A small contrastive image-text model, trained from scratch.
Model: 32-pixel images, encoder arch convnext_v2, encoder norm layernorm, encoder num experts 8, encoder patch size [2, 2], encoder widths [64, 128, 256], text encoder width 384.
Data: trained on drawings of small networks of dots and links, 14.3 epochs.
Rows from block 3 of the text encoder of a small contrastive image-text model, named by matrix and row number. Rows with one number belong to one neuron. Each number is 128 + 32 x the weight over its row's rms, rounded and kept within 0 to 255. All counts start at 0. Numbers have three digits each.
After each neuron's rows are labels from the 100 texts, of 14848, where the neuron reaches its highest value: "tokens" is the input token at the peak. Only what is clearly more common there than usual is listed. The data: drawings of small networks of dots and links. In brackets: how many of the 100.
# fc1: MLP up (text_encoder.blocks.3.mlp.fc1.weight, 1536x384), inputs 192-383
# fc2: MLP down (text_encoder.blocks.3.mlp.fc2.weight, 384x1536, transposed), outputs 192-383

fc1.485:140060128128118131128128208128110125150115074128120128190123128128128053114128037082063132128181128128128081124131166128159148103169104128115113178128128128144122158149126138117128141169177086143067103105202095128128182145135111128143089128128177128128146128128158132134164187128125130084128128128048147128190112110099194143128128169174128128050115145128128064128102097177128111128128183098128165128128079128193127081128107153187163165128128128128135152093057128165113124086176133102128105128168224180116084128100128113160093095112176128125128077149134097158110135156115182143
fc2.485:103113136115128128128128119128105062128144128082128128203106120131178096109128076128117073162109128134186114099175114103160210160128189128156102128120129036128121128128128170152128123086110107177063097138089128110128224128141125159131173092128128065173146121095152044128125194149101110133102165142128125130079096179153185157193128107128120119128149128164128060111165067128111040128128165128128123172112127072074095102176172146155128120063112143128142101128128166124128157162130079140059128095128103128049124187116128122128120128132128094076213128128135128128128144148106169165
tokens: "6" (46); "5" (28); "7" (18); "8" (7)

fc1.283:091150128104119065128123122198128146128117079035161128056185128142128102128096128128086164128128134085100128128131099129116158128071166126128128128128172089078174128050138096120194081128061128101049128128128128205128108144164072049142145118128093128127135128166128128207128224123122145104128128128132128134106070115128129128128165068152099110169128128135128170128116099111128108035173068040116109096103193165175134109128135132183128128078144105101111128153170183203117089099118128128149128145128108146183128128079079128155128169155116154128128114133128126128128128128142102079
fc2.283:000114128128169153128128104153121128148128128204137128128128128128091128128136195081128128141123130128154128150128110136103128115098111104046124128149128128128089051175151122168127124128229128128128101146121184094162153183188205128161128128111128157117128102107217131128151125093137128102109155128081168128136128128128157172189128255173157158128128182137144128128128107128217154128072154141128128159158092092128128122106128128128128103122145161128128112154117111115162170081134175126057175128127130122087205121084128100197128126192106090087128092128128134088128128128128061128
tokens: " " (100)

fc1.146:103128128152090195172128128128167128128103128043146112147128069128089128172106203128124128172173094128081163128159168128153200179128183122203220118169128125136128199142107120128201108155071126101128128128149134128078169148117128128105128128161128114082145128113128128119128118094115178172143128066130128128189113128128184132128094135174128033082128164128089128157122089124097115128098128197209128108128128128098183128072205128131093141131134128128192153115128122128155213131173164128078182145108065114128099152196094106128085128186128139113111083128109128158116105128108084128
fc2.146:116081164128123128128128128116128132074178128107106183128128128162099128128128128128109206128128151128122168128064131104136108190128128085104128130128077128098158128128166214130129128096144128077152143143138153149170158128128129128187128129128128152126128155210106111128128128112208117064128073079122135128128128128128138194105116128160119128128128145163133128117128128101128129128149049141128094132120128128112152176051114128176207128112128136128128149094127215159128199128128153151146128019128128127123120173128049151053087128068108082180112128093128080136128128156180096186
tokens: "2" (62); "1" (25); "9" (7)

fc1.22:038128128160128130134096064057146128184110155170159128128128151159128139106128143125117071133127128149095128154128142144128072088128173128190166128141112167104134128153128151128219128128128090154212128113184186109118172101096103095085137120179097128105183118118101155070189206133113105128113128141143162179128150172128168128125128172133128090123160128128075037177156133128128112128159128171159202093128128128128146128160137118128076124118150128128118049162118128128094245128128128120122141162132079128164128146125172116128038128130128137185089097128115162115180128128128111119
fc2.22:085087128098135091153128031128164051128128144194125166128128141168118116096128129100059136099128156132179128115125128121128066129134130139128226152091152128103164080128090128139149132145151080128208207121165166159128160128085153134131147177128119128137110091128128128128157206086124111151116113156189148093145144128075128091051157128135141085128175128089128046228128187149127108128121123078142191128128156158126128122134113080170128060123128047128094137159128132128105255104132155139148128106155121170193128180128141108155128148135128128147128128138174128134108116128119128094
tokens: "9" (39); "3" (33); "1" (21); "8" (7)

fc1.183:128128128119124100136128176128128123170128140105128163128102155093128115160139132159193175203155128089128141128128155147112197071132164072128128087140093119081109149195177128085128069128128073128127128144169186113128186128128128140107108117106144117128080149184137141168144091128059088079150128128140153125128150128128114121119095193165128117213142126128114135128128081053113137167151117051162128128143099149144152128111128075128143094128128128128126182128111128101070128128157128133085141128128128113162111136128141092149128128123120110203114170180155212123109122117128150069
fc2.183:150068140126128135128161090113082113128146128128121092172128160128083101147035117128113122128084178128109108128088119128096128134072135095165075159127164143128128128182128108119099065128109215128128128095156128119168126201128170136134128128128138138157128080095152163159128104128143128116152098128110128128128128099159128129100128128128241128090154078142138091128145128140131206074065128128119110141128129096186128128128109128122178057165128168143056128151148128086128156128128128083128155195068098168128141173130071128061128128128107128088083175097155053098150135128140128098
tokens: "t" (100)

fc1.54:072128128120109128116128128122118023128128024128117187128120076137149128128195084128180162157128159150046187153128209118129108119158128176128128128210123102128120087128128128093155147194170128128150147103128139127102128203057128163074108113128128128158148128121180115128117128128074128128128128126128128128128059133100255106099128128167181056186126128083128128045173085128128067128047085128128105128175156162042128175131148119128141128113121114128128097143096128046145064128076204128128128128128126128131107165083128128128165085128128173128109103128128177176109080219128134132
fc2.54:190128119059128090128177128113094128128128128092128128222128153128162121113128128111128128177127194123128192128165095151128128128151159172128128116216128128128128145128128128192108128128099079152189073093149181128137056160059095107128128128128158128168109128128107128106198072128095128161107128128201189128123128085128140128128070136159128171128105142128128119128192109124125187128128128120124154128163161163067128128092128128089110128128118103128123119103118163146128189128123128172142055118147144222156073186128136128109158092141140122128128128150128140140101128145031148128
tokens: "k" (100)

fc1.10:151089109145112128101132160127128191124102110120126151158162189169094070134224001165128128120128139195094073128091128181157128128195124128073114128128144188161128128128128128142091129089128100138099128102128077110153130124178101128152128128118141128103151128128176126158128179134128128131164150150169186182115184140100101109049148128170126135124128077127141128152128073129128065161128128128184093105112145135136144108128128162128128135161128120071128128128128128099075128186128160128121128171120155128148118191128099105127189123164109121128128209097165114128163139099134098128
fc2.10:209120162131157129123098089128001117127091128128079176104097151103128158128128128195144128096112168116178048128154191173082128208149160128194088138073128128149098135189128069128141177038128151114128128126128137120128149128128097101128128103120128118127128175128128137116080165128102128061167128093132112119068128137102128141115128128151128114146122123130119070070140109083170128076128192099128088112077133092128135065049128128128128141128107089084178107127128153128066129153104145153128102079110175099167115098071173049161128089160236080131143231128158128128152124128128093128
tokens: "5" (74); "7" (18); "8" (7)

fc1.373:174102128128169114146074128139107128123119150136083128060127160108128183128109128144128139108163122123128128128138089086112163127147128133128164194041128134121144159118106177167094128073058135115128078152121128128088133108128128173128135104145163138102140114189181125162141141088111128119145138146173132152136076128157187128067128113150113128106155118043120067144190126128173171108100128040148128146162128161133180158175209099116122125016192125148128199128118128128064129152128091072081128128165123077184109149128121162137110128144132128160105128153089088212088179139171157072
fc2.373:128128166115143055212097148128185128132084146128128194143125160122060197097128106058121142050128078104128119089101167088062128108128153128152128156133159185041110137207128128128065124078039116128167128128152173159128128161097120128023128128197128180139100174156114114084078174131084091108190115128151114128120094118128128185111118151168141114128110128128118125128089128128187147131128083031127121175129108197122049128186152128128074081113151128149074131128128144128096185197128128128128149171108072119158116128128084120128162157128128081186128123153094128076169128157231142110
tokens: "2" (58); "3" (32)

fc1.329:110128128128155098128131128128128128165128113128128110114051128129057143139121128076203128145169159128186164118115152108148106145128128136127128131128153170128119128208128128082128099083046192128134182110144128169170156060128128128128128068197128167112168050128128128128128128093110083166111140084096108134166152119054160128120127117174128128078127240128128202128128032128047128128128035056104142172128224131085128166128208116128128128186128128128149148163128128128119128128153128103128164195143143125164068180128110142128093141137128128128123113179107128056165128128168096100
fc2.329:143128128099183102218128136145107172136128165102128103128102180128049208101109128170172128128203135128128128086151128109128104122142128074207095081153175174128128128128217182128112120128128127128137128079134121131110107095214055077183128052217123145121080080133112128105128147142128158128088157102126087067184128112128126108128128128119195128128159157128128128128128124124044088128150128095191097134124128128130165128128161144113173125128161128174128136167173128128128169085132105128160163159095135128128135128181129105192128171128139156078128128136156128094146064104166081128
tokens: "o" (100)

fc1.316:128133149161075169151173114128128080178128128158101094128128128138128108117128128092210128128077120128125120142128146128180083128128091128255128059116147182125140065175055142135128172096149105128128128128128123154122129128131173128128128124155164145153131128128128178128135117128085125108234194057128145071104095128123179128128076138128114078106149122170182162194128128125128128105146080066128154096176108130082130128128105089128175134171128089128149128148128064114161128128149174106128128122128095128145089108182140128171113128053128117222128115128145051190128128110152105066
fc2.316:169128128128124093159128128128110128112150128179076116128144128081128137128128127156112111122122128106172128128090135058143128116128128148128128128112139136130143156128128036139128213083194098166214128128058157130128187140216191128136157086128108132142158128128130182096111015142135123172109140111115128089116174164175073071093113143065128128063131163128141124128113216128147129128192087199128155088167107135146163098128171128134148106128175159128128128065189128116149163128044098112092128154128074136130091143086187128095137127128128170128131129128084134128106128111128116128
tokens: "2" (84); "3" (9); "9" (7)

fc1.575:187128095174128128128111128133176128098128128144111117166153128162139128175128098128143124036144068115163140125128157165171128128105128128128139172128163123128091097128101120143158192146128128069040128128127149065128092058128094150155128128128185128128128136128149128128086105111000162128128201128127201201128128128074128070046135082193070048055168128166128128113128128146128097131133163128131128116095078051128137092182108123176122128078128128056128116111109128086130128128107109128144128198190128128128091132128128128230128153128116193128033224128134128168038128128128100128
fc2.575:128101128167125160128128157115123079115191075133051128107197128128071079124113128166128128078132128064128090167116128199124142177126127123046113128128147139128128128130046091128055128149106153128130131140089111033174148128142128128191198128128126128128117117128128128172128159090136128128128174128144127133128128187170059149128168136094128128100179128106156128128083061163121176131148128143061128191128143163128126148128128171040060146082108126109130161128104114128128128128142102065128165128169075106128140128083158128157060077128128167149212127128147128139108128177128128128
tokens: "5" (74); "7" (18); "8" (7)

fc1.348:161154154128124088119110120146136135128168128094184158170089209191076173157138128101023133145115191128080116138145195128113062128089056184128133128163102133137118128164099128058056122081093132133068128121137128079229075130090077133140128089128134162097162159128128128126180086117088177128128064128128158128181128108128167161128128103128128103093217158068193204098128107085211128128128128128128168165128151078128090164097072182123117128155128128096112071182189128090131110203128144102136102154128058110145084136077128151121128182138075173128132146128172179155128171152128126128
fc2.348:125128135129128140086130128182128128163120115128105136128162209132124133105128128163066104166143169134060128128113128128052128143128128110169128099040128171160133128128131115073125128134128128128056128128157128124128073211101128140133163147116049128128193128128141044149066128128128152118128128199130184143087088128146128170128090086132204107128128109128200128128187128128128099149050170128163128128079108104144105128119166128083068063094114181053093090128178136143128147128147091095144128128086087128197050170128173128144086129158176110109128203029128137041128128152128127076
tokens: " " (61); "7" (16); "n" (15); "8" (7)

fc1.757:160128239082128033099128102124151192153128103128101152128128068108069083196123116128128154121138155125128126128128130178128100129128136119124128128085164149204128144162188128121225128090128128109128110109163128177134102039203134084128109165167117128128145128128136128128128128128101128083165128148128128143128090134111173128132128128118143120128118093175128128117153065158058127128114128122117164158100148154191096128183128128057070148110122128175139047092119128095097208172053151128115122128035084070091118157128128128116105137159128128128128128128143115128075128134144103128
fc2.757:113128206131143128128096130096208108128153129119144161103093128106075156141111128071128243172109141128117034119151130179150131128099128113196172110118148128140123134105254128128128142138128128128128121116128145093100135083120121110184084158128104128128227128115144128128122148128143128140128138128110128181235141213046202146116038162146128082105099128128068165051203069168128124156115128125128128128128109159180137136165185129162153160111128120126171119101146105128087155128017110140128128130130137192233192128128097117128128128128128136059128063152105150128128119128136115134
tokens: "d" (97)

fc1.661:084128170155128114178118162165124079128128128091030096151199151117128128088128128146058135052167172085158123094128110141150128146101128071117137128088128108128087128128221114107173100128081123128067120081128128119128069072143139121146124121090172145142154128128148128084232106089151168150117128106128128128111128172128164044128128097169161128128128136128137119128128128171083140128101110175114128128169128138128095148106128173197128197102167128125128232162133128128112095128168128116062128174159128108128128128128128125137105081162154119128055097076128113128128105128166090131
fc2.661:164059150139165128195136186104147078161131157092095091152137128128073145105151150128107128118123153127121128112093156102126157155120196111128170096128128125128125186153128128192145128115150175111157128122132161128121128128139169154128133131119147197150153116108128053114167128128128098174128128146118128079093107150191128084128100116128128060128128107168202127128129110039128066138155084159060072166159140131171128124128099146187082109128141110128108199128129128128128079128138147128046066150128128095195128128156132173162128129202090155087067143125153150089105158101128075191
tokens: "2" (100)

fc1.743:077128128137128116128072128126143156128128128128140173063127038164018113149093090125101161173124128128086178128115084160189094128131077119109106167145128154128128100105179128097136128128128112110130136128128128128128129128137177128141128128139085128153129128128079150098100121092128128208151030135149144128122086128128085128094165128184114081128128128118137128128136128091128238147128157141128128158128128128128201099128136112180128082079111124123128128128114199112098187119158099109172128163128110042080173141162150128128049128128128129128153075090128128092085128203128128168
fc2.743:090163128131175128128128155122044128113128128145128062095169069165148072141107109154178186222089128110128128095109154128128135130128085128128145128128128185036128128128202128128110146143206144108128174128128153128118128164124202119128183141150053094129157120128160147161155128146146128141122093131128065128116128127119128128128128128128060163128146135128086071135128139123128175128126121121128091190052128162149145128128129120128128128128128152156107128155128175128096168182128156146128153221128128113128158128070128145103045148114128128149154142128139200128128152128128188184
tokens: "9" (40); "3" (30); "8" (22); "1" (8)

fc1.480:107115084159128116182128179070069128128099128098128094128088128108199119105119128110151162128105128128169121128128084181092207146117195128157113153128041128092067126159007128129128187098128161188128074128133119128128128128128136120098112109204159160052164088166136128114133126128113162128056210131113188130120128079059128128117128128128128049128128109128204128114128171097128128107128128123066128101073128128041128127108128124131128128128162128099162166060128128120091128128066128161139128179092128134220167128051128121128147128198189128106128128127186137154143128054128097110
fc2.480:128128128128128130082101185128143186178155064163148128166074102097128129081077147128093128108101059128102121123128128110111233128064110128106128129128135131128087128125128176189128166130128108178128156128173128120128238128147248071141128138140132128133128128134113125124137111171117133146094206126182097131117128098095128128128128128128112124156154107128128128144088185148129128128091135128106121115146128127081128128143128128128121103173161099128212168128104128165128102128205128120128128128119106128117145115102139071125108174128128186154158162151130070255128157128108128165
tokens: "k" (100)

fc1.65:050143128083095141128128128197128160123158111125128121128179128112129128162088092110088098122157156159151119152201110128172130127192024170128076061128049128115139126057138167128128128152139140128128105123135128176179106128128117101144128167114152128128128060116086147182094081108106135128128081142128139153135164131125105128128055150128128071186128058139116106114127128128128131128150095081107126059176128165131087084090128058196067230128095119149154161101103169155128149154161128132093132128111128191099168123128128118101128128184128128206148112154137128138148123085154128156
fc2.65:168128181128129108120150171128150100119149068113097128128109128135128110179104128165128173160143110132101128135134128057113128117128128183145127095123081128088128128128128128128122148184128163116128173175066112128120117082174128110153096119183116140176115147181049158089071098220128128128130103156128128109128041128128126150183128154139128088157128124131150126150128163159123128095128118067112103131128114128128108170062119062099117128123062067139128179118094128128126183128080064085098128176091155227114156206161128058162128100128129128086128184149175122139128128166195032175
tokens: "t" (100)

fc1.589:083128154128144153128126128128113128128128217195125153128177113119128159128128105128238147067111125128093128142093199146183139128128155128128128170128161091128128054128109128178145124175128062128128121128128096127128128181125187128153099128117062167128128128128128128128112156128026132088114143121128180097071128107078121095149128128143128128046152161128142128082058131128128121147128148120042094127128128128167128124114095138128128209099118128128082128128128124128206121128113102113128078169090128163193099173087128128104128128120157128128121128071117162120079166112097035147
fc2.589:082122129122126141145127128128128128177128141128100110128175131128141164128128134128167128128128127139101109155079128128128174128184128070125171128145138109128128132128128138076128128124157128128128163128067128152128168128155162159128128100128128096105100128158128089096159128128094129100119133128040128154085045139081099142106128128096168150050137128128115135083015111111128128128128128128096128177082128128099143128147128099128128192058128128073128188148115128086128092128121087093190136104142165162147091177159086140087128086164171128141095128160128144128128172006136073151
tokens: "5" (61); "7" (18); "8" (17)

fc1.344:128128128144139128189117081140141128115128162165094177184068128128090128131063128126081078128142173083128059142173091128086155116128149128213107146155117091133128128174126128086148094148133175081150128112175080132128062139139128128078131112128118128128133123123128143092107117128072151088128141128136199116101085128158151116128135128120124128204083128128128143109152106150145116030144111128128099111115056162180135128098179123165128097159128128128170009126081157118128128128094128166120094186128116150186044128128171104163133128100149128128057117128120135141128083091128139049
fc2.344:128153128128066159178156070041131128128124168097121135089128128081160157157128130107119033202169128164128095111170128066128128188084128120145083135128128111208122128175128095074128128164130128154128128150150128154152140128128112128128128128128128128148128116087135152152110197150078128119109128128129183110141135091161152128111180096070119192152128173128128165206170082162128126154108107128177103128099072128128128126128120128169172128135122128039128058126105128121126128128128091123115141128147111128104128128128136016128205128049128147074128128168154065128089121129116156072
tokens: " " (100)

fc1.684:129128128128176118128112138088126136128112133121157054078132093108064128128128128128129128140153128128143133105117129088173111172221112098048070184128128091168128128167159046128165128163080069144128160128215081168058201159213128128128128128110163158128128128091128110169032078167062128170128059148200160157140107118107135126128161135128202110114134103154128149058128070162000128128115115103085168177117105157183128066128071163128195128128124128086127112073128128113199161160128128109155128090084153087128107148128128037128128127116130128085095128137128193085092113140128073155
fc2.684:128143128128170164093109122128128168109091128128147128128092075128065128134086103128128115135144125078158128145128128159165190130128128163075131128079124128142119128074137132128094112207063132128086128168128128116165169144128086128123128097129117194128164128101124128128125102128128158160123128128157121066080123128115128128119177120128128103128160128118035128046101128128108128166108183103107128133128107185128104094123138116128199151118146065122144128165128144210198125200131128048141209081168168128104221166128128038182055128115163128139165056188160167125173128128128196091
tokens: "5" (74); "7" (18); "8" (7)

fc1.106:127133133155128142119109121114128094056125072084117117128140183116124171161128128128067152206149078163103128168161142162087077135040127162190128179155087128106128149057123125055106128114125177130112128103160128148123166128183128128133071128152140110098111154130151107128128128091128125119107092155067157128114049166135128128222127119132135135097146128133044128141128127109036140147145212128178145103111071128128135216171087146132041175089181077116123164188139056130113128169114088176169118184126072128101128144108128154120242086133119137109169096059066118168109161128120128128
fc2.106:136091122112163100128125112093125159128128165192149092128099126128141083073131128107128128134196128068128158174188176179126128056128161075128128122167067092169128056128128074237128149128109091204128161128106092128085112165128100090142108128128114131115195127079133102120073090125128113185128120144112050128132130084156128114136090099153128138096114140128128091103128130147132171118128128128092099128128082108117164101098184128130136104066136136128148072180110128130217128108128160093088125110132137142146128125145111112149088149136076121163121151121177136084158175118218089119
tokens: "k" (83); "n" (15)

fc1.157:128057199105166136128097128128107180128088156128163128128128143148145128128090131128128128100128128078148196123086128106128162175131148162128164160128128120142128121092090128128128145128183128121109115116128128103132128128128134124167095128126128128128170111172128200101128128167087128128128082000128190196128226214125128128100128144170136128128142172128128168067089000132047142141145066130128128027128128111093130094075119125135184128090137166140128103139139128128128200124128133080125064128128158128080128164128125203106032130075128142063077128131099128084128119060203128228
fc2.157:084122147128149132144056170096180128021117080087128207114128128128124143166068101128153140128128143128128069159149128087148177143112128180081206157116141163115103128109159163128128128128198141167128136128121128127128128115138134100128113128136189064154087128072102128127080128128096115103083106092091120128118188128128128128146149128088142094182203128085094128128108029128095142128128111128128128123128190141128153122092128142145130128111107159143128128186128070139128160116126128125180072031128121128092118136055128128184098072128128126128128109128125070128128106128128128102
tokens: "6" (46); "5" (28); "7" (18); "8" (7)

fc1.464:128091203115128142123135128121139128128127094057128128065161123140128083176128128118164128128080105128072120128128161138111098128128121077128064104198081128136128170205128174128131111153152128128173167128178178062089115128114054142124143191134128128128143068076133094101128156145092135024168128162201128128128112127156164160116128106128068138122092128128128125116128125135128053128145128075128128146134161126128180221137128128105127128149110099129128156128128152095128125108128156111098147155207128163128148122077128090129145147209102128128128128179128083128068128105170128083
fc2.464:183128136128128128152128123186122142128103172080092128120103180057059119128109128085153097180170117097139128128107142081155128137099055112176107128128090143056128128165203151198128128091128132065141074118136135079128128128128128089103128128171128143172183142096186128182128103128163128084150124128111098153209150092128138129108102168132161113126135137107128089116165194128122123128128098112135128128121079132128131208128120137128126128093133149164170135127127108204128128102128128086123131131128136185150111236117118129200128165128138128128138119128128021097128128145152128170
tokens: "t" (100)

fc1.445:108110160128128040095128105111128145069128128140235092164124238106128075144187128116093187165131128142146128141081128089099121124128121201128173128088093181136063011122140169036128128095128121102128096096110128158173128117118052068089128148181125167195144106128185186130146145144104152156077128117128128125128124113128152149128128149212155128114184128128128128156128092136068111128124104146096145093094109090138139095093075147147215160089128130128128150128186176128128159082151145128108126159128182111128107065202146085087218108111177087146123123128128128103096135128018128136
fc2.445:128171128095128148128108101128128102084051128158205060106128158212147082136163166152127129128062209093147128155086149128150140128143128128140164128074130167128061073167128149128159101128128128128106111138119164178144096128077140128128128128136060096128201138213128174151128128079106149131128167172125075132129125128125153092083145188035128108128176065149128085128128091148128099128048149128128139099131122128098214058128115216161181198089085162078120082128128150177142128128082153175096116154097200080128128057214105128047150149121084131128105082128160173182147113148128128128
tokens: "d" (100)

fc1.623:125116136132121105134128127157128151094141138112141128128138128151166116136090136117079214098141128128158102145154061128128128147128134134155057187164075172133128074134091128153110154128141122167144080074128128153156103128181149128128128165123096145128126137174149128150129118132109141089089055128084111137186115124086115105235156095131128138119144128098129141128007143114070155128119132119153123124088144128163128171148179128095090163108194131046134137128050154128115122133140174126095081226140128123116076164104099143140191125128147128106128099106151128122124146160106128132
fc2.623:128067080081104099165141123109128102159153179139072192088128128128082119038113128145114128136079138144128128085138145205078128097151197128128091121145128140090167115129128113150160096209074142146086138146162132128139106113111132138128207090146075120128128060128138142170158152155128130195128150128128120146114128128128125098146079103053090092129168084112112128069116187096174136094051142113160155128158121169128170132094110132150157185128027129144145128096128179137128161078115134134107164128128158135149161147143162153128128149133085105153093128189166113041150167128178083107
tokens: "t" (53); "r" (26); "k" (21)

fc1.249:128128118137157050130128128062128190112128076192162128110128128135017117082128160128128128150125109174208210128095154128128128153174070128128117159128128128055128128104062128127135128128128128116206076073139128128164118128085000158128128160071128109128029128102187126128128100128128128128141111085142139104079128128128128170078145128197128119173204112132075128128109139128084170128091128070074178128129148114157128163102047185128128146141128097128134098195163160128128128134163128128068099135160128139128124128215104128133128128087082116153201128132120128128128128125079128133
fc2.249:117061128085114124170167107160139138127128119128128065128128128128055128128184172156104128117128128026160112128204128139180161128096128149157076138085128128088139145129045140128200080128106098128227153080128118128128151128069037121113128156128081128128128050174128142166128157127060128128149128128091128186130155081127127149070128128128128102128128128124128128096128140174106180149074128128108136095128172128130186106072148128147142139178128087062113128063128134128059134128143128086126138080026128140122183128128110108127152183128108187161164149136128128115138128128142164211
tokens: "d" (100)

fc1.420:113111112097116110147163157094147139099128128107147122136137132128170121113159172087106140097128112123150128128115097121153158130128072128131128092059168166146167128197135138182123129148128097128073107093187064105145189113128109235128147125089171111043137135094171128130128092117117128128128057102190188128162138128144128136148107146111123128035162172128082103112151071128128195124144204128125128093146066141128099128124092128078180099128145097100211128128128115070128063180128128098128142067128184128091121128157161186124128105097157117207128124128155115155092166128160051110
fc2.420:128091044150128135162098128128128128113139128089119134128146128122138210099116127145133213128128155048128131169192118242128175137130150153132128148128104176164216118172128096128083111094138178143083137128118165123128172110128162203049126124130200133049148149120128128111128074128128128108128144085100124067123117128102093138199100153128135085128177200153093128136128128128093094061140136134055128132128128137070045147128128121132165120085128084150106149132102174128057167128106099130158126128099118128092142171156128101172128178162126102148163061146173116167128137113128108107
tokens: "6" (45); "5" (29); "7" (18); "8" (7)

fc1.254:128033158139102128137128172050128121180128128128168152128096172113222125128112186136128109124128136049184132088057197211181169139131128128158093097100081049187128128128159092128060128128128141128128145128134128128128128128150143130128128097128128128102128128174128134145098128128128119128128117128174128154051128128147093132128128118156163128103128140128128132128069184180128171147128115128143128059208171128107115057128168128128128172119128115128157128128128128219128120106128040149147128172182112228173138128099128105072128088128047137117128128078149101128128102128128128158
fc2.254:128113138102098128141073126154055128128166128128101118128174145255189128098088128128178182128128110128130179122133128173143095150130138145135146121128128164128147098100054106128128128128114134159128128117128106122120131048128112116128094115083128109063128127149125128209160115160090128105160176192128195135045132148104128128109149128128128120089056108128103164099131128128127167128128128128139128128157136112095147128128115128128055128128147110099142128171128128205128142119106128158202127113154086128077128168128136128128092074066094128178113140089133127128128062103128171255
tokens: "6" (46); "5" (28); "7" (18); "8" (7)

fc1.33:113148128126125223151096142115128145128170062128128130114116126070083097074143128115188159080128128128081128083104124128122123104128074087102105113090128128117128179126146130128136091155159117128177128133119097175128128128173128128144145128128105117118112170128196200128122156153128122128122181128128112170108128128128085119120126066171112128144131126128119145139127113138116128135135128128123109119128118176128128107128095078176130128128067128091184132111134128139108128185163128149128100125128128128184138180128128128128128128100130128128128157118128216128128139157115128128
fc2.33:125107102128141142091097150116128172161145083065167128128128128079113128056128144110157202120151130163126091139106099107128150128128106126128128214128159128128128183128124128139196117149159128128121157128107113139128101128128128116132138095144140052137112128069080134128189126184128067115093128128128080128089149130126128185178128156083102150147128177068109139128086109128112128062092128133128108118097114172087124159104194094128067128035149190078092175128114138139121098207129111128128128061088140128118066236128125128176162128128131132126104195130095212117128128128128128131
tokens: "5" (44); "6" (30); "7" (18); "8" (7)

fc1.466:128128158199140151128124128179128172159080162128093128128086105154128008105128113082103110128128170128111178170128153071163128120187127128154128087128128061112093129174135087128128151128055154098139128128146128214164128208128154128129128160128179128128182128152076096138140128152161128128085104128171128128128091128148128066124128101082128101131169128141128040200105150128167143056128160128128128128105128128108055107148186121199128109053128128156035116128059128128133184148100144128142152161128128132159087128083128117128128119140175108146156128100128087128128092137160122128
fc2.466:149072128123128128129128085167157149076128109128106209128128128096093019184128128130130158140122195118138135138128144079128076145163139185128046092115128154128091136119207089111150128150128084105175128128132128205187128128061088128150102159121128047128128174137063101128090132128085147099058153128128128128128180128128083128128128128137137128105128105159128128128086135101144130112128128122132133114140203105164082128183134128192098107097108128075128128109089088124128207169128105128128186167086146141112128128079150084128152172050070178131154128128135128041128128084196101128
tokens: "9" (52); "1" (48)

fc1.725:047128166093111128161076210074071144121128128095128128128117128128140044165128163141127128094086088134177203081128157245129128138128128065160128128125093110128124128128128137134144128166128094128121105122168128172116129116105128085108128115134128154209090109084128122104128161088041153112166101108131128136128161128148158108148128120128128157128120171128065063149179117134099118128128133104159128033096128159125128128128128172216138128128174128128145128109137128153128159127128118144087142128103132128150158197178141128189142115125088118128128128128128171128150116159169118207
fc2.725:094166128134191128113080185065128128128118128139128128074042128066159128115128128173104104128083093195193147128108148162157128128154165115129133125100114069116128124158128125170156128128128128094128146128130109195137146128128157142194150128180167182128128159185116128166161160061066139043169107129164153147128202082167128110171128061116122128120128156158128094182186068102128046128094128131128080057103128128149131128095128128155128085149127062137137120095128121133128128100174122128128128128104128128170164125128092124159105152128103128161119126132122144128128106122161128128
tokens: "9" (36); "1" (32); "8" (17); "3" (15)

fc1.77:086149159128140128068128128128156128128128180155128145131133128122128181128134128090212194073128089128128082205139139145125128178046155185128128124128124128083193094205112128153099136128128128128217099128128128128172105130129128128097115074111157132160128073164137149140190128140114110125100133071055038128100144128128128173128128128179142077122128128160128083128148136128128119072100153208128088038104156156096170128066125090215152120107128166093164104128072119164128190160128131068080067208122128128128161154128128128128158093049131116128200140100128091128080128128086128128
fc2.77:128128160146104128141128165146163133121131095088120163128133163128128195128128119128132084128147137128154123122118128128128140174145128146191056128139128162045168081127077133152153113128128109128155124128171126128095139184131079128128128090128128125128095101170147078123163162128108116157108124128059031128128134129128130241128128165136132120128128140169128075115128128162102099077128077152117126118092050128138128139096113128168128145128128119074212128103128128128122199187153124099128195153059119131140126150128157155087202061047074145074189148099128065138128098128128100128
tokens: "6" (79); "7" (14)